A small contrastive image-text model, trained from scratch: encoder norm layernorm, encoder patch size [2, 2].
Rows from block 4 of the image encoder of a small contrastive image-text model, named by matrix and row number. Rows with one number belong to one neuron. Each number is 200 + 40 x the weight over its row's rms, rounded and kept within 0 to 999. All counts start at 0.
After each neuron's rows are labels from the 100 images, of 14848, where the neuron reaches its highest value: "lies over" is the class under the peak. Only what is clearly more common there than usual is listed. The data: rendered made-up planets. In brackets: how many of the 100.
# fc1: MLP up (encoder.blocks.4.mlp.fc1.weight, 768x192), inputs 64-127
# fc2: MLP down (encoder.blocks.4.mlp.fc2.weight, 192x768, transposed), outputs 64-127

fc1.198,200,200,200,200,200,200,200,200,200,200,200,200,200,200,200,200,200,200,200,200,200,311,200,200,200,200,200,200,200,200,200,63,200,200,200,200,200,273,200,200,200,200,200,75,200,200,317,200,284,200,200,200,200,200,200,200,200,311,200,200,200,200,200,200
fc2.198,200,200,200,200,200,200,200,200,200,200,200,200,200,200,200,200,200,200,200,200,200,200,200,64,200,293,200,200,200,200,84,200,200,200,200,200,141,200,200,200,200,108,200,200,200,200,200,200,271,200,200,200,200,261,200,200,367,200,200,200,129,200,200,200
lies over: planet (72)

fc1.79,200,151,245,265,200,200,70,280,200,236,200,200,200,200,200,200,200,119,128,200,148,200,200,144,200,308,200,266,200,200,303,200,200,200,200,128,200,200,200,262,260,200,200,200,200,138,200,200,200,132,116,200,200,200,200,200,136,200,200,200,200,250,200,101
fc2.79,200,258,200,200,250,265,200,140,200,200,110,274,137,139,139,200,200,200,200,143,200,200,300,200,200,200,251,200,312,200,200,200,200,255,200,200,200,97,92,200,200,264,264,119,200,200,200,258,137,250,200,309,200,200,286,200,200,200,200,287,200,200,200,144
lies over: planet (78)

fc1.687,104,153,285,200,234,256,79,200,200,308,281,200,200,200,200,238,200,144,200,200,200,200,200,135,200,136,200,240,128,200,200,200,200,200,134,200,200,249,255,200,200,200,200,200,200,157,200,200,200,200,200,155,200,200,200,155,238,200,200,200,200,200,200,157
fc2.687,200,302,200,146,200,265,200,280,200,136,300,130,252,232,200,102,200,200,200,200,200,200,200,200,294,200,200,200,200,168,200,200,200,254,278,140,200,200,200,200,200,200,98,200,200,200,284,200,200,246,200,200,200,200,200,200,200,200,136,249,200,300,85,260
lies over: planet (53)

fc1.299,124,157,261,200,130,200,200,200,200,105,200,288,251,200,303,219,200,200,200,200,200,200,141,200,169,200,200,200,200,103,200,200,168,200,200,200,200,200,245,265,200,200,158,200,200,200,200,181,252,200,200,251,200,144,200,254,200,200,200,290,287,240,297,200
fc2.299,228,200,133,170,200,253,164,251,200,257,200,105,200,157,200,135,288,200,200,238,200,261,200,200,200,139,251,200,200,247,116,264,200,200,200,128,200,200,200,200,159,200,200,200,160,200,255,200,148,200,155,200,156,200,200,200,118,200,286,200,200,200,200,146
lies over: ring (27)

fc1.649,200,55,200,272,200,128,200,200,200,257,200,209,200,200,162,71,244,200,167,133,250,200,232,258,240,200,200,200,200,200,200,200,200,200,276,200,200,242,200,94,148,200,200,321,200,200,200,200,284,200,253,200,124,200,200,200,266,282,200,123,200,200,200,200
fc2.649,200,309,200,280,200,200,200,200,200,158,200,200,200,200,200,200,235,137,200,147,139,200,134,247,200,252,251,110,200,200,200,200,200,200,200,248,145,200,251,200,200,162,200,200,118,269,200,200,200,200,200,97,161,168,164,200,200,200,200,200,200,153,200,292
lies over: planet (53)

fc1.56,200,200,243,200,200,65,200,248,72,200,200,200,200,167,200,150,200,200,200,200,200,200,200,309,226,200,200,200,200,200,200,200,200,200,101,200,200,200,200,200,200,200,200,165,200,200,200,279,153,200,200,200,200,200,200,200,200,200,200,272,249,200,117,302
fc2.56,247,200,200,200,200,200,129,200,269,200,200,200,200,200,200,274,200,200,200,200,292,200,200,200,200,200,200,200,200,200,200,200,200,89,200,306,200,200,200,200,174,165,200,200,200,200,200,200,200,200,200,200,200,255,254,128,200,200,200,200,137,126,269,200
lies over: ring (31)

fc1.528,128,200,200,200,200,200,125,200,200,225,193,147,171,248,252,200,200,200,200,200,200,309,200,200,200,200,230,200,200,200,200,354,241,200,151,200,200,122,177,200,200,200,154,157,200,200,200,200,200,200,246,200,106,200,200,200,227,233,200,200,118,267,64,312
fc2.528,200,200,200,260,200,200,200,200,164,200,116,200,200,200,200,134,162,200,200,200,137,200,200,200,200,200,200,200,264,200,200,200,200,200,200,200,200,157,200,200,200,200,200,252,144,200,200,200,200,200,169,200,200,279,200,200,200,200,113,253,200,157,167,200
lies over: planet (46)

fc1.362,88,130,310,200,138,261,200,200,149,200,135,200,222,200,200,200,200,134,200,200,140,200,200,124,200,254,292,200,200,131,200,200,128,200,200,68,200,200,200,128,117,259,200,232,200,200,200,200,200,200,200,156,200,200,200,200,280,200,200,200,200,200,200,200
fc2.362,200,280,200,200,200,200,200,200,246,200,200,200,200,200,200,166,122,200,200,200,200,275,200,240,200,200,200,200,178,200,273,269,200,200,200,200,274,200,200,200,200,252,200,200,200,200,200,200,200,200,200,295,200,200,200,200,200,200,170,200,132,200,83,155
lies over: ring (32)

fc1.13,200,72,200,200,200,200,200,200,200,200,200,200,200,260,200,200,200,200,200,200,200,200,200,200,200,200,200,200,200,200,200,200,200,200,200,200,200,200,200,314,200,200,200,200,200,200,200,200,200,98,200,200,200,200,200,200,200,200,200,315,200,200,200,200
fc2.13,200,200,141,128,200,200,264,200,269,200,200,200,200,200,200,297,200,200,200,329,200,200,200,200,200,200,200,200,200,261,102,288,200,200,200,200,200,200,200,200,200,200,200,133,200,200,360,200,200,200,200,200,200,200,200,200,200,200,200,200,200,200,200,200
lies over: planet (49)

fc1.157,240,149,200,250,200,249,234,200,270,137,200,162,200,169,200,241,200,200,200,200,226,200,200,180,200,129,102,278,200,145,119,200,143,200,200,200,246,135,275,147,200,200,200,200,200,200,200,180,200,200,200,200,200,292,107,165,200,200,200,319,200,200,252,200
fc2.157,161,200,110,229,200,200,266,158,144,270,200,200,125,187,143,200,200,71,122,200,200,200,200,238,200,200,200,99,200,232,333,167,200,200,200,200,200,200,147,200,200,200,200,200,200,115,173,228,200,112,200,200,236,200,259,200,200,227,200,200,200,200,227,200
lies over: planet (63)

fc1.169,200,246,200,200,200,255,235,161,200,200,233,283,200,200,200,249,151,200,200,308,200,200,200,200,200,200,239,243,200,136,200,200,146,200,200,200,200,200,208,200,200,331,76,200,200,260,200,200,143,132,200,200,161,66,200,263,276,200,200,242,200,160,200,200
fc2.169,200,200,200,200,200,76,136,200,200,200,163,114,200,200,200,114,200,300,200,129,264,200,200,200,200,276,200,173,274,200,200,123,200,200,200,200,200,200,200,200,200,200,200,200,147,128,200,200,200,255,200,262,200,200,200,200,200,200,200,149,200,200,135,200
lies over: planet (49)

fc1.696,127,106,200,200,200,200,200,200,132,200,200,282,200,200,299,200,200,200,200,200,200,200,276,337,200,200,200,200,127,200,200,200,119,200,200,200,200,200,262,200,200,200,200,200,178,200,200,200,200,200,200,200,270,200,200,200,250,200,200,200,200,200,248,200
fc2.696,200,200,200,200,123,123,200,200,200,250,200,151,200,200,113,200,200,200,200,200,267,200,200,200,200,200,318,156,200,200,200,200,200,200,200,200,200,200,200,105,200,145,200,200,200,306,200,200,101,253,113,200,200,200,306,200,117,200,136,200,200,200,200,200
lies over: ring (33)

fc1.190,200,200,200,152,200,200,200,142,167,238,200,200,200,200,144,200,200,258,200,200,200,200,200,242,200,272,200,135,113,256,229,200,155,94,185,171,149,200,158,256,140,301,200,282,200,200,217,200,291,68,312,200,200,200,135,181,200,154,285,200,180,92,227,200
fc2.190,200,200,200,200,259,245,200,200,200,152,77,200,171,200,200,200,135,241,200,200,200,200,147,223,200,233,126,200,273,157,200,138,232,259,239,200,181,200,237,268,213,161,200,119,200,200,200,257,215,200,239,200,257,225,200,200,200,261,141,167,153,200,200,245
lies over: planet (48)

fc1.577,200,136,226,200,134,200,200,200,200,127,262,279,200,200,305,200,200,200,200,200,200,288,200,200,200,200,200,200,200,161,200,200,145,200,200,315,200,200,200,200,200,200,200,200,200,200,200,200,200,200,113,200,256,200,200,200,309,134,200,200,200,248,200,200
fc2.577,200,96,117,200,200,200,200,304,271,200,286,200,200,155,200,200,286,200,200,200,311,283,200,200,248,200,200,200,150,200,200,200,137,200,200,200,200,255,200,200,200,200,200,200,200,200,200,200,200,200,129,200,200,253,200,200,200,261,200,200,200,200,200,200
lies over: ring (27)

fc1.82,248,200,200,151,200,200,94,90,200,200,200,200,200,200,200,200,271,200,200,200,272,331,200,200,200,200,144,200,200,200,200,200,200,240,200,200,200,200,243,200,244,200,200,200,200,133,300,200,172,262,200,200,200,200,200,200,280,200,200,200,200,200,200,200
fc2.82,200,200,200,252,143,200,200,200,200,200,200,200,200,258,200,200,200,200,200,200,200,105,200,200,200,200,260,200,200,200,200,200,200,200,170,200,200,115,200,200,200,200,200,200,200,200,105,237,316,98,200,200,257,200,200,200,130,200,200,200,200,200,200,200
lies over: planet (58)

fc1.12,155,200,94,200,200,200,200,88,200,200,200,200,200,200,200,272,200,200,200,200,200,200,200,200,128,200,200,144,200,130,200,200,200,128,200,153,200,136,200,200,200,200,200,200,200,200,200,200,200,200,78,200,200,200,111,200,200,300,200,200,200,200,288,200
fc2.12,114,200,245,200,200,200,200,200,200,200,200,200,200,173,200,200,200,200,355,200,200,200,200,200,200,258,200,200,200,200,165,84,200,200,171,200,200,200,200,200,281,275,264,200,200,200,264,200,200,200,299,200,200,132,282,200,200,200,200,200,200,129,271,274
lies over: planet (48)

fc1.269,200,200,200,200,200,200,200,200,245,200,294,166,135,294,200,200,258,139,149,200,200,200,87,200,200,200,132,200,155,137,200,246,200,87,200,261,200,200,200,200,275,200,200,200,230,200,200,200,258,188,111,200,251,200,200,303,282,213,200,200,200,200,187,200
fc2.269,200,168,83,200,200,200,165,200,272,200,136,200,251,73,200,144,200,200,200,200,200,200,274,155,200,200,200,286,256,308,200,247,200,280,200,200,200,200,200,200,200,200,125,200,134,129,200,200,93,200,200,200,200,200,200,200,138,200,242,200,154,200,200,139
lies over: planet (47)

fc1.400,200,170,200,283,200,237,168,200,169,233,148,131,200,200,154,200,136,200,200,186,200,277,200,200,200,200,200,200,116,130,200,200,200,200,200,200,279,200,146,172,200,145,200,200,200,200,94,200,252,138,276,200,200,362,200,172,156,200,200,109,200,200,200,200
fc2.400,151,200,200,98,200,200,200,200,146,200,148,247,200,122,200,173,251,200,200,200,200,179,140,94,200,241,276,200,256,200,200,200,129,228,240,200,200,269,283,233,260,200,259,200,166,200,200,200,155,200,200,200,200,200,200,200,130,200,200,240,225,162,200,200
lies over: ring (28)

fc1.481,200,150,200,200,200,308,200,200,200,200,249,121,227,246,200,200,224,272,200,200,143,145,225,200,242,183,269,200,279,268,200,200,292,200,200,271,200,200,200,200,200,200,200,114,200,107,200,164,200,170,200,200,200,200,200,200,211,200,143,200,200,200,200,200
fc2.481,243,200,200,106,130,200,164,200,200,200,200,302,200,200,172,200,200,200,243,267,200,200,200,200,239,200,200,266,200,265,200,200,312,287,200,200,200,226,108,200,200,200,178,166,208,200,265,200,200,249,200,213,200,200,173,161,200,200,119,200,200,126,200,230
lies over: planet (57)